config = dict(
    encoder_arch='efficientnet',
    model='contrastive image-text model',
    dataset='flat shapes of many kinds, plain or patterned, on busy backdrops',
    train_examples=195000,
    image_size=64,
    crop_scale_min=1,
    horizontal_flip=False,
    tokenizer='char',
    vocab_size=29,
    loss='softmax',
    embed_dim=384,
    encoder_norm='batchnorm',
    encoder_activation='gelu',
    encoder_channel_attention='eca',
    encoder_drop_path=0.2,
    encoder_depths=[2, 4, 2],
    encoder_kernel_size=5,
    encoder_stem='single',
    encoder_expansion=4,
    encoder_widths=[40, 80, 160],
    text_encoder_causal=False,
    text_encoder_width=192,
    text_encoder_layers=7,
    text_encoder_norm='rmsnorm',
    text_encoder_norm_position='pre',
    text_encoder_activation='swiglu',
    text_encoder_mlp_ratio=4,
    text_encoder_head_dim=32,
    text_encoder_fused_qkv=False,
    text_encoder_bias='all',
    text_encoder_qk_norm=False,
    text_encoder_parallel_block=True,
    text_encoder_inner_norm=False,
    text_encoder_drop_path=0.1,
    text_encoder_positions='learned',
    init='kaiming_normal',
    residual_init='none',
    optimizer='muon',
    muon_scale='original',
    lr=0.0092,
    momentum=0.95,
    nesterov=True,
    orthogonalizer='newton_schulz_5',
    adamw_lr_other_params=0.0011,
    magnitude_pruning=0.5,
    steps=6400,
    batch_size=256,
    epochs=8.4,
    lr_schedule='cosine',
    final_lr_fraction=0,
    warmup_steps=120,
    weight_decay=0.1,
    adamw_weight_decay_other_params=0.01,
)
Rows from block 3 of the text encoder of a small contrastive image-text model, named by matrix and row number. Rows with one number belong to one neuron. Each number is 128 + 24 x the weight over its row's rms, rounded and kept within 0 to 255. All counts start at 0. Numbers have three digits each.
After each neuron's rows are labels from the 100 texts, of 14848, where the neuron reaches its largest size: "tokens" is the input token at the peak. Only what is clearly more common there than usual is listed. The data: flat shapes of many kinds, plain or patterned, on busy backdrops. In brackets: how many of the 100, against the usual share in percent.
# gate: MLP gate (text_encoder.blocks.3.mlp.gate.weight, 768x192), inputs 128-191
# fc1: MLP up (text_encoder.blocks.3.mlp.fc1.weight, 768x192), inputs 128-191
# fc2: MLP down (text_encoder.blocks.3.mlp.fc2.weight, 192x768, transposed), outputs 128-191

gate.670:128094171128128130081128128128137128128128109128148128128180086184153127128128128134128128128055128128093128128128115128128128164128153086128128128144080128128167149167097164128128128160128128
fc1.670:128128128128128128128161128128128110128127128128070128128071092128128128095128128114154125128178128128128128102128163169128128099128128128128128095133127091128128095104128128128128163128128128
fc2.670:088128128128105159128128128164149128203128141165064128151128159115128128128158128128192128128128128128046055123128128133133128128088128128165128128128128128156128128135188128128128148104152128
tokens: "i" (98 vs 2.9)

gate.550:078111128144128093128096069128128151128128128128128123077128128128097145157183195079124089128128090167152126162128157128084128081152125089128128128116128128128128105128128128128142128113134128
fc1.550:089103128095089137128123128128128163119112128128125128081148128128128128128181190128070128162210128128128128138108151120088128102159175128128128131128146094164105121151132103128103128128067128
fc2.550:096128173123120128110128128131128158129169104113120102128128128134128128059088145142128083145195198169124128121128128072128160128128128128128157150128128128146152128060098128113101124128128143
tokens: "<end>" (100 vs 2)

gate.299:128128171128130128177112128102159128128128128137136128128128160125128128128129128128116071128148128128128128128054143128128128157122128128112128128156128128098121150128128129175128128128160092
fc1.299:128128128133162128128113112151191108128128195128144102128129128128084185134169109128172128176128132128152128157128181078128128128128173128128128128159139157128128128128128155128155145128149128
fc2.299:103128126128128125128128128128077108114128089117123158059128128203128128122128128128097167089128128128128128128162128104128173128119128158149128128128128128095097128150128128128128162116155103
tokens: "<end>" (77 vs 2); "p" (15 vs 2.4)

gate.734:128128128128128094128173124128160097126131079106170128123118128128128145108128128147133084128128122150124128103128109093093145095128128126128034128128140128091128128128128151128180148171177148
fc1.734:124146128158128164139128128105128128114128128168094128127128128087128106114128146128124134157166120085133128139128128128128169151081128092128162120146128151167128128138128082128131128110098121
fc2.734:168128155068128152138128128071151128074128147198128128128136159082150096128124158128067128123166128128094128143128128128128128178128124128119187128090165145169141149127149128128149165125094128
tokens: "g" (100 vs 3.1)

gate.674:156157140128033174181128203128164128128095128119128128128128128163136036123128128128124128128110128163128128128142128177128128128156107128112128157128128134183128072128056142128128128130128128
fc1.674:149096128121134128128174033162128128128148063084128140128128128128128128190128082109149128128149128133128102128128135128067148150128178128128091116163135128128091187128128128173121128154128128
fc2.674:043116128146130128107128027128128128148128140128128065128128113128128128128146128075128128105200128097093144098128112128128128167119128053128128128128128128098128128128151120143128128128128113
tokens: "d" (100 vs 2.3)

gate.183:128099128128172055128108128174128128128128128128128076128128128128146128106128128128167128138172128069083156155128128128128128128128111128128084128128128134158128128128157101128161163128109128
fc1.183:128123125128157112128061128167138128073104128203128099128128128118128128128109128128140105128159121128128164128165128130171128128128128174128093111143128128128085124128157143143111128128128176
fc2.183:128099162151128128128162128094169128128173114104132128134128128128112083128095108128128094158128147097128128128096115162196128149104128128128085128128128100122128128128128104128128155128128128
tokens: "y" (100 vs 1)

gate.244:141128078109139128128103160128128120128128128128116089111174120145118150184062128128128107128128144151124128128128078104128090101123128123128128160124128128128128128128128128126128189107138128
fc1.244:128128128145128128088128126137128128128128128092128128128128128128128113128128166164128103146128141128117128112128167128128128147170107076128128129133076148128128137128128164128093128159128128
fc2.244:158166181172128128128128128128094128157166102128097140141128128128131128128128128128113138153123128170118155151136158069111132172208128128128094125128174122128128128092128153076103128170128128
tokens: "e" (100 vs 10.3)

gate.384:137128139128055094083112133128132129128128128146128128136128109128099113128128128128116119166128165128102143085127095112110074128128140122128128146128128087128128128128129084130107128157128162
fc1.384:160134112151128114108120128156128120128128152128128104109065128081176125128063128107103128128061128128128128128067089085182128185128088143128154118128128137128145135128128128128103140128173128
fc2.384:128128071150128099207128128128159101149128147177128128128144128085172128128122110128128192128128128128128138095128128128128128192020091128086128174128128092128158169143135116128128128171166128
tokens: "<end>" (100 vs 2)

gate.678:113125124128128128129138128108128128121098158128088079128129198166144128148117152182104128128083128128072115128128138128166198162128128128166128154128124087128096131146128174158147128145128128
fc1.678:094128128089104094128128128108062128128104128149108049128131125128128180128128128128113128128140128128128128128128128128128128128128128128128128128166128128128128152178128128178128128119133128
fc2.678:128128074128128128068128128093128128128128128189128128128109128148128197165128128128151139127128128058142128128085140185128128176128128154128128131128160128140146128128128128173107128133128137
tokens: "<end>" (100 vs 2)

gate.21:103128111128108128153077171079127128087053123117128164128072128138128128128128128100145085128149175128156146150087128125128101113128090157128092128128128128128094128174128128080106170128128183
fc1.21:128090118128129113128128051147128156128173121091112149128128179128186174154128117108166081158154182130128131149132107128128133128123152128128117097140128128122128128117100128129088128128128150
fc2.21:128098106128117128128124101128130133198128128128128169072109156088164126103128128121128128069128086138111172105128128128081135128128128067151150128159141128128128128128128128128128128128087128
tokens: "d" (100 vs 2.3)

gate.313:128128128128121109086128082128141128128128098128137108128173128140116128169150184128128130173058103128128128128151128128128128198128128128080179128128128189162169166097128128096118127128128128
fc1.313:128128172082128120073128128140128128128128128128137105128128128158128128128089128128128178128054128192128128128128108128128137128128173098119155155128128128112128166128134128128118128128128128
fc2.313:165128128128150073146128155128128128093113128081128128128128128128128128128128128128050128128087128166194215166104147128153128163162128122128128148128115160128128128133068128133128128151115128
tokens: "i" (100 vs 2.9)

gate.572:128128087125137096128128102128128128128128110128128062128108115114128124134128157128128093155128128091128128148120131128165128128142143128118087142164102171175086128128150128117128128128150146
fc1.572:128111169184128128128098128128128128097128103152128128128139199128128138114128128128146128128181117086116142199128147128128128101128122128128105134128128128166105128150204128128128175128150128
fc2.572:096128128139142091131157128128154128128128128111114097128128128156128128128086100096128128128128128128162128174112088128153073128099128097128093178140110128128128128128128109150134128138086163
tokens: "y" (100 vs 1)

gate.598:128109141128128128170128128128128128128081128076107155152096180128128128128128164093128114128150128128128088128174128161128102128171155128128114107128113116139095146128128074128128068103128097
fc1.598:076184128128114148128128168198128106128110128100128166139116128128074128070144141128128128107105128111097108128128144122128102159128090170177128128128128128165128161153128128168169128155128128
fc2.598:075099169128203128128128128110128128099158110169128156091128128172084148128128104145128175202152128128128095128158128128154128154069142136145128128097163128090128128103100135140128128152108145
tokens: "d" (100 vs 2.3)

gate.501:096150158128128128128128175128139128128109128128128128152128128131128143150146128161079141128128128128128101149128128128128168128128128128089115192154128128169128094082100158075084166189139106
fc1.501:128128120121102128148128128067104128096058128128115118101128162178138104128128128143147088128119128128143128128102128128160128103128039110128128096128099097128128084179128128128128128068128130
fc2.501:128128128128090120181073171128131148128107128182128084128087092148104107169073128128128128155102128128128128128128128128099074149128140133184128128128128102113128128128128107101158128140128143
tokens: "d" (100 vs 2.3)

gate.392:115128128128191128128128162149128128115128138128130128117128128184128128128128128128117114107127128092175114108156128125079128079116149130116149128085090128128072128128128096145125105128128171
fc1.392:128128128121128170101105128118128128124131148128136128128128128101091128090170128124128107128142119155128172128128128128128128069155128157100156141189108168152128144096128161169057128127082068
fc2.392:120173150146128085128128128128105122222128128128128130082115117128128128128100128128122128128128128128141128128128128131128128128128128191103157128166156083121128128133100145145128149148128128
tokens: "g" (100 vs 3.1)

gate.198:135128160128128166128128128088102144128170116128128125128128103084128161158128138081128060128103134158128063150162090128128128138128128128158099120128161153149128144128110128128128128128183128
fc1.198:128128088098128128106160128128187082128128128128128137158128152112128128128167128116128128128084155075101203128128128128168144128174141142105128125128155128116128101128128087128128212128128153
fc2.198:128128140128128128147128073141128162143128128101084128145164128128128090162081103165123072189146177102128128107128147148128128128128128128128143128124128128128097128096128128103143078128112128
tokens: "r" (100 vs 8.2)

gate.125:107185128128087166128128128128151128128163128117160126190128064141128094128101137128103078095075128128182108107128128110043113128122128128128128143102128139162132147128157083064126128150087128
fc1.125:153069128128128128154088144128076145111128180128110134108121189128192128128128128128128128128128128109082128128166096168174139106127117095056128095156128128084128128099128128158116128119128115
fc2.125:128128124157128128128128118139079044128128128128082111128128196128128128128128128142141100128128149149128128128103128153202128128128128128128128128128128128128128130128128128128134094128128128
tokens: "e" (100 vs 10.3)

gate.30:128128155128128169187128194067153128104128128128128128128152128149215070079128128128128128193077128145128129128128128128128154077128092128163128128128093116158128128160128128094106128128144099
fc1.30:143188169128128150174128172128128128128047128128101125104128128128179104128080094128128103139111117128128128098128128128128078136128079117128159128128145128128128079128156128074128128157095128
fc2.30:170128128128128128217128128128153128128079096128128153137164128128173128128128154128098128128083097128128098128128128128128128128128128128128085128079128099050128094128105128093110128128128128
tokens: "r" (100 vs 8.2)

gate.558:128114128115128128128136128163167128128057105128151128128128128101128105128128115128074128132128069155128167128128128158172120123128128177128118101147128151126128128103100128101134080128128128
fc1.558:128167173076128126137105128128128128128172121122171173151128089141091128123128128128128146128128128128061128128128128128091098128128203128128128161067128085128168128128128128142195091128128128
fc2.558:182125128128128092128128131162147128128112148128113196084158128117128115128128092128128156131146094128087158128128128128073128081128065128091128128150128128128072128128120090141172077117134128
tokens: "y" (54 vs 1); "r" (27 vs 8.2); "o" (19 vs 3.9)

gate.336:128179090104128128179094128128128119128128149136092128128158128128074128173128100104095128128128128167157128178128154132128094058128128128094128128143128128128128092157106128176128128128128128
fc1.336:128148128128067128090180128128128160128053128099148190128128128157128090128093158149150128128108100108178086128195152128142128128166128128128128128128128151097128118128128137067128128169128128
fc2.336:085128128169128151147128162144128105119128121128128128128128115109128128128120128128128096128158148128088128128111128128160093128128128128128128128117128128165167128049128143064128128091182097
tokens: "d" (100 vs 2.3)

gate.108:177128161128128169171110159128128112087072128154128084176128128128122128195099151128125096116128128128106128128097147128151128128166062128128128182085128162128125128132126169128128128128128128
fc1.108:086128128091175109128128092128128159128128128155111127135137134128128196145094103128100128128128128142115128100142128071108118134094159123128128128128168093155135156128156100149128128128107111
fc2.108:085106128113128098060153128128128082128128128129115142111128109128080156128174128093128153107150128128128128146128099128128128185123128112105128128128128125108128128128128128192199128128128128
tokens: "d" (95 vs 2.3)

gate.27:128163095101091128188128114128102128128170098128128128165128128101128098077128172128128150128111104128143128128076128128128128128094128118089128128094128108128128089128128082056169104128128119
fc1.27:128128158168098081090128153094137167183128128128128128128128177128140095208128128128128107128090174102128128128128159147128152154128144156128128128128137099105128128142149128128147128128128128
fc2.27:164149088128144128128158169095128128128128164139104084168128128073105128128192162128128170150128128085152160084151128119095111128128172180128103164128108112128149128166128128128128128128128128
tokens: "<end>" (98 vs 2)

gate.563:128128128181160128128128128128121128083074128128128092128128152128128128128053133128153125128211128128128128128128152128128128128128117128128142194128128128103166128128128111105128155128130156
fc1.563:102144128128128128169128119128124128128128128087128180128128128151128110087212128126111128128103128196128144091132128113128128078128128128147128082128128155142128187128084179128128053128128134
fc2.563:128128119128132192128128087128128128169128128104128129128128128128128168128076128128176128069121128128128128128128179109128128128128190110128170128128128128128128128171128128128128096128107095
tokens: "y" (100 vs 1)